Weights of a small image autoencoder: encoder widths [48, 96].
Rows from block 10 of the encoder, named by matrix and row number. Rows with one number belong to one attention dimension. Each number is 128 + 32 x the weight over the matrix's rms, rounded and kept within 0 to 255. All counts start at 0. Numbers have three digits each.
# q: attention query, key and value (stacked) (encoder.blocks.10.attn.qkv.weight, 288x96, the q third), inputs 0-95
# k: attention query, key and value (stacked) (encoder.blocks.10.attn.qkv.weight, 288x96, the k third), inputs 0-95
q.18:120114121128126106153150127115130133148137127146134128121127123137130138094149174124124125140117131103124124108145148128114088129103141105119133123133135190132099126137121118137141129138165126118128122140124119132129146112115127130124128116119141116159145148126115140113134142162111155110
k.18:131120131124127157120114130131123128112111128114139131139129127108133122139127154129136128114112124148130132154096105137142143132168108141114139132127101144121149129118139145123108118119120130135127118085131138124118124093128153144130132167192123139112114102131139122134133113121146102154
q.19:128127109120119131099144127136123136127134121143139124118124106110149118067134172152124125139133127082097131161114131111115094122131158111161149134132133160131146118155131121149112155124138131144138137138123122132099140084108103117130136095143134114120150116126119100124136140123101158109
k.19:128107133130133128163121129113131123119129129116117133138133131121118129175149169115153130124118124158160127132130110155141164128140092131089112124122117160119109132118129133118132111120137126117122119094136137123161123100123186133128129192156128128145104108129139141129111118118141081161
q.20:125125125116144136135122126119124145148123138118127126126120121117120117148124187123112137126109133159131119123123138135135127107143170126118163131118154175131137114131114119129142118165119124130137136068139115133142138074152073140128136075202129124124156118126120114139123127131142190145
k.20:127134116151117119127131126123131117116130115139116130123136142122135119120122188130152117137129127114124138132097132128116211136121064122121092121134118173126105151129133132120112132117136127132110125203119139128116119116120233106124112244038134131136089120129135127116128133127126036130
q.21:131141116127117128125112123137115128104128118132097120130122118114130134162140159131107118128122121141154136125118090143126098124129131158117171141136162211128134131110148138112133114125135113110131133124118134126153132082116084131128127090171132149141143143126126145133132128129126157130
k.21:127117125134137120135144131116137131138121136120141134124131131131133107132116166133170139139124132108117117132102143115131197128152093116114080117117101137127111132146110121127119132133131134142123121141139119131118120104141221107123123225092123109104089108123130089123116131131144072130
q.22:134135135117138125107108125144122135115115130114130125138122143130124133164129103116106130104132128129137132117123117142144168119128126147132144140124160100128124119119136145111167126168088124137141128087132132126138118135140092133127134098183123133085130143123125103145119118114151150144
k.22:124132114147124110134134126124138121127141122141113130118136137135133120107117122133143127131134129124118123105124153111114168137132114117124093115127118127131118146133117110129117134109128126125112123242126128131120127149123170109124114164000132132140128127127128138114125143140107091120
q.23:122132096125136159107145134092132140125123135131151131114127114114133120071117175144099137131122136095111115122116120106121098127166162134127135119124079178131139121140108127153107118139153132124127142133136112129085148067145122120131131115133125092130158171127118104121162137135128159141
k.23:131115161134119124145126125148123120138132118125120128137131129127127128179133199128142120146115121146133139141120104147129161119096088114111132133133159154122125139125146121118124138127126127127121125101123144126173117091121177127128127194162131145137091077130138142129112119119124077141
q.24:135122132115140105140127128149121140135128137120124123129120134129124131129140105142125131116134128124124131134122122111136173120115136129137148138126147121130132114117132126119162133140108118129147116078131124129142124130119076132130138079199134138097140128120116133144107125119145173119
k.24:127127113150120128116123124116138114116129120135115131122139141132135120125117121119146121128131129125128129110114147131120174134142108128117098114129125131128106149131123128121111126124116130122108128247127136128117128145125178114127113177000131124132123126126134121116131137131113076144
q.25:130145134138113151108120121112128114111131116136115131134132140137130121131130117108121120127141126133139135121143149158120102147123107135119124125137126119129113139125140134126104123116134135132113124167119139125109125143123157107124121158086121119158117142133139129118149126138103088138
k.25:131121135111140117149137135146127142141120141120150127126119118126120144130144104135124141125116125132127116137143105113134091114131155131141139132121119115127150108126118130137148124135130123136143125052135113127141128129139082148129137075214123138116140131129119140138114125127146179101
q.26:136119102116138125105135127133118128111129134114142121141124152126130160124140011105145127106127126108126138115143131113144189142135087147165106143129146045125105120120145135122146139127109138139143114074130137132120107210110148144124141148164127125111120142117129149151104119116107090124
k.26:131134132147122121140121128128140120144135125139135131116137131136130122124123060135116129126153131141125121119115149136118081136112182122123127114127120080136122146118112120127122127124114122113110133255127125128136137179128064126133113047000132141128159126128128132113140143140122174133
q.27:131126079131126162092129124115121117111136120125131129137130122112141172141120085110151121125119119123122135127136102130135141128156110154176127136130168108122134135128141134119110123148116131141124133115124143126136115162098137151124130144123126121123132161123139144131122121119116104131
k.27:129136167121136097155121135147131137153131136131145126120123125136122102130120085141090135131159132133137118127128159123128109135111152112115120127124100086135103119130114129135142147101134126114135132125130115132140136152136100137126132086132127139131135111127119108127132133144129160125
q.28:137112131111139109165139130132118137114132138119115119131121155125118146096145020131145126117131129106129137109135150094131207147112096127128110143132114070129107112105140119124158135106129129130151100078126125135136119199109129138125140128175138140131123127119117157148106122128124119121
k.28:128138117152121138107120126124142112133124121133139133124141137142140130140121074127129124117147128137122125121109129148125095133129170139136128112124141090133119149119116130119117128141100129116104132255131136126118132172129083122130111075000126129115156130129138127113137138130119150139
q.29:122119136139129126128146130107139124156132133129160135123138118132131118112113162116142136141131133138116115136133147127126099128125145109127110112122108132127123134151104119148093131128143144109113140149138121131120134120141166126129122158084125122147123108137134125112140131139117109111
k.29:133128139117122143130120128142114133120131123130117121134122118118122133129141140136109121124116124129136138138136109134126094124119131129129163142136136142127145116119149143130143122128139124140144130040117134127133130110120084135132138091254131127134129140131123135138130120120143157137
q.30:130132132111138133122123126133121143138126137123130120125119128125128108114132141135119135132142132120113127137125153128133148122125157118133157135125138135131134109136126122133128129149109129133145123078134117131119132095139077118128141073209129118111147107127116108142126125120120176130
k.30:126122113152119117133132126119137116120128117137116134126139141123130134132136154121156122126120125131136131123105125133117189126125086126117093118128128154125107154123127134116122123128125128128107121231126139128130126134120201118127108205004132129140109130125137136114119136124125056136
q.31:129118114130117160112122123111117118134133119123121127135130127110127120159123144100132120131095124157159137132129157162128130117150124115118138129134149130122144134135140128133107093147129136143121142130127139131155128100141148120125126153122122120156118122138139125128126119127121098128
k.31:130138127122136095148137132131131138125123137132143129120125125139122138111133154141108137135158131115118119127142113115124128139101130135140115126124114136133111118126117135133153139113151125131136137098131114129101131135140131133128129123179128144120123144124119135129131135135143143116
q.32:122150118148121116129123134120140118139122123134138140123137125138132145125124142133134129133124129116123119118129122122122091117143112112144099116126136108125133147146118115121156129121128126133111143186127134121114126156134180116126112173043129107119107146126130111113126135139124097155
k.32:129142143102133140131125126129116139123133136120124121132117120115121132121127085121105131129127127138133131148160125128140089128121152130132165143134119122125139102122138132137124127116127130124148122010127122133133128129128067150132150066255126138141142130132121133145128116123131180113
q.33:131111134111140131123127126150116139116136136120108119131121127110125116158149100106126131101116125155154132144127135141136146136121134143122146140127136144130132110105137127131117128107134128127143116052135122131130125114117092156126143096214128148148145116128127168145110121127124149105
k.33:129116117155118120135137131117136117136123118139137133122139140143135128127119168137155122142135129111107130109094134124115150133131114126121105116127129139132108156134121132118122127154132126123109129252126135123128125130132164109128106170000131123110114122126134113112138140133126094138
q.34:132137162137116137122122123153132114126130119124124132139134134116127110140118122117122121124156132148120139122128122144136153140090098134113125126132125133133126139115142122122124130107113132107114124160119142125139119133129149127128122157103125166122104109142144146124144121138119092141
k.34:131125103119135109112136133121126141130129137134125125119119119153123138119127132134119134131104127117137118126158128116125094118148163129142137131126139112126132114135117147136137119129130127150141136072130114126122137135131073122129132061188124116130152154126112124131123135136135187106
q.35:133136138139110121112121126151125122127111117143133126126129141116125119139122153151122116136157132100095137122122108123117131124096125118115140133137143138137111141131143105120177135122119119110119132179111135123151135118140103128135116102113132151128132126132128127118138134152127146122
k.35:127131113114142128144141129121129136117135142112115129133123128150124133125134141110131141118090134142140118118152133125139156128151114131127109128118126129119153112124119137129104122138127133147136120062140120127116127123120162121122139162198122102119123137130128138138118123133125109120
q.36:124137104134125133094132130141123139121133121143130124112126124118143138157139176108123129126102121131129121167119105124115114118145173124152151129130162142122136133143120115144097153133141129156132161136122115135113139114119079139132123075130136138111167093122115138122123142118108179113
k.36:127118140125128111158133127111127118128118131112122131143132134132122122125120132127143128134144132124132135100128148122140190126124067117118099125120114154130116128123136142116137118135133127104124113105135140128142115129129221114120133233158128124144073132127141122132125115121148050148
q.37:120125111133137112142123139137130140127129141134113129115125128125120148160151122112135138100118127149152117140119140137118097114122133114119115124124155120132120130112110099122148132098135119121132135116134116121102129154109130177127120119127127127144138148119116147123103139150143151125
k.37:129130143126121136140134124115124119136126119118134128139133136129130124114107097124148120164135130108095143118125128114136126135126116139132146131133108141129135132131143143122109129167121132104125117133126143132159115131148132120128133146124132132113113102132139120131145116124111110113
q.38:135128153110130128124132122119118131145136131117127122141121131127129110103113110153147126160129130113108139119137142106139140147115126140134145135132115126136125112132145140125123132149112130165141099093133132131157125102140120079127145123167123128122115119134132097141121119120129126135
k.38:126127105149125140143128131139137125119122126142134132117132134116131136136150149125122130103133127137138117134097119144114144115133128120127101117127129127128126144127113120127124123114133125124116140219127123123103137131111149141130110139021130119134136143128125148115127144123141117137
q.39:122144109151117115092134132131141117120116116135159137122140117128139141120122156121130127137120130115120121139136111102120121115160121120167101115127131106119149148159115114138133142127127139124113167185123134128122132142144175129133112174053129127127114094128132114110126137118111090128
k.39:132130145102134140138123126125118140127141136119108122135116116125119123119127102127102133124130127147141132140158133138142085128117146121125163141131122129125131103116138139133131117118132126132146120007129122130130130132122071138130150070255127139143134144129122137145130115130137176132
q.40:123141120136126136141118129109133130123105128139145134113131139135124127136127138130124131128139132089128115109116128131113114117129135123120120123125138115131115137129115090121191119156132117120121135155124123123103131145150128131128117120097130102097139180121115103115134139153143155157
k.40:127151147112132135133118128144124126128135131112115128140126127125126141133123098116116128126114129153120133139156133111141143134140115131132142135129126129127152112121140135131100142100121134129134114059133137133151122128112136143125144146196125141150125095132136144139125115133112110110
q.41:118098094124140147133125128115130144111116133137140123111119133146120140135132143119098132110126127148151116122126131158119132128133154137087136128126115137126117121108113136132128093147138117093132143131130112129129138123131087180131131085147132123122169175128112146127141141130151181127
k.41:128121155135120120106127125135129115137129121120124132140138131130132104132111138141144122144116130103107140110119128102135175137122084130130114126126149130131127141130140106119132158129118135142116133165129144128146118119132196097122126213080130132118097077125142115125131119136110064139
q.42:132137126109144141152132128113122142146132138120121122129119122129126133131132108136157135130110122134129127127131124114135147130148125142140128136124129129130116107126129154125115128135128123156150095058139122130135127126122124110123146128195127111128123152122120126143112124119145137135
k.42:125125128150120124132123129134135115116125118137132131124137135117137125131131154122143120116143127121131132137086137140118135130116130122118124118132123138130116149125128114122127128128130128117112132243122139128116126127123143136129112144000134136129132117126136122115129137127126106126
q.43:123132128144123121131119133104140119133118127131122138125138121130128129096117148139140135139109131115130118134134148114121103118160127108137102111123121102122147144147110127125150121128133128140111131181131129124124130149134175110130114168045126102134122128126133095114128133130135103149
k.43:129139140104130136131122123137115139127131132123129121133118122117126134132131083127103126125139125138130136142149113139136098127117141134139164145137124128127135103121140125138123131112130132122148131012124124132125131132124079152131149075255128140134134133133119140145131118117126166119
q.44:130120132112142130109129130128125141116118136119145122135122130123122126131131092127136135134135129121132128127133128108141165131139121149140115134123130114130124108134127137135130128137119133137143118070138121131150126120139144137124145146192122144139118130128126111143112122112143115122
k.44:129122120148118131142126128134134116128138115143114130123137132137135118120126151135134118120131126137128133132095137136115115135120141120118134122134128131128122152119129122120121126126131126135112128239120138126113131134116115115129110115002136131127139123128132137114134139139124129138
q.45:128092113116135132121127126126119144113120130136129119116119130128125113116132147141107127128128125122139125148129139130120143130140175133115158136130104139127132115127126140138134110139141123116143132104128112135149143103142058153132138056185133135134176121126115137133130136116137193093
k.45:125117131144123131128131128128135113134128124120129133140139136135134117143122160134148124128126131126111134102097124132132191136125073129118092118122142141129118148126130112116118145136128129132110133203131141127124120119120222107119118237045128117114094110124145126121135121131120043156
q.46:131138134113138151137127124137119140139140135130122121126118138134129127158135136134132128135124124117113129116121121138127119142107149137121160138131156149135110113116137115125125138157125121162144111079130121128133131107121078110127141075190131120098146144123117121138123130139127183138
k.46:126132120147124121139130130126136114125115123128136132131139139120131132128131159123143127124129132124130125124104140115125188120138089119123090116124118138127129148131122128120120126120125126115110126228130136127124121125120211128123115218011128123137107121127139127115125130123135052126
q.47:135156125131118122129128123125117123152131122136115128125125135123133134127123163143137117128103129109117134125118118126120105119104136113122158131133154141137093134124145127114154136145134118154128112148118133123137131120122090092133125089124131113119141145123126108128122128141131161118
k.47:125133122122139125158139131121130137111115141115134130129127135113125131137142143098152138117134133129130117116134141133133180125155103126132093124119115140123158117131115118131124118125128134109132123097138119127118127115136196151123134191158125114129110118129126139132113125116127086126
q.48:138155164128115139152127122131124115154139121126115131140128137132128110119109128152140117158146128123093140109128124129131122141098116123117145131134118135135122134122144123116117137131112125140120104142121141126125123122129130078125125130111129130099106120138138110129144119141120116157
k.48:129142105120138120112131129130129142119115139130143128117122127115126148138150114108110138108113128129155113136146125126126138106142137126142112128123132116123140117137112138138127121111127129130136138094134113128116138132122130150129132113157120109145143159127116141129117135119145142101
q.49:132134136137114142112124124123126121130109118139134129120135133119131096121107187127128120131109125115132131141110111133116154118129154118112157129130120132127114141133134112127166121154131127145119137179115129130131137120160089097135119090093134143101159111129125111117138133136132163136
k.49:125132125112139113140130130134128137115125141114113128136121127138125141143138152122126136109130133132125121107149140124139171129151096129145106132121152139127138112121121131129119135105137130124138128036138121128126127124100180143124141181233122124147105130124129145137117119125131094123
q.50:129136119111149112152138133118125140129129145115134123136124121134128129129151075114142138103133127107153127125127135128140113124132105137149111136122126124131128109115128122119157129131130129126143107050143125126082113137120154126120144152192125091109109171115126129148097119132138114126
k.50:126135131149117140133121125125134117133130115143135129119136135116132140131121131121145116134136126142117132133097139131112103140128156127112143120135123128134113153131129125124109132132125126117111122248118135126153127134128095137133111094000133139135150105129130120110137140131111142133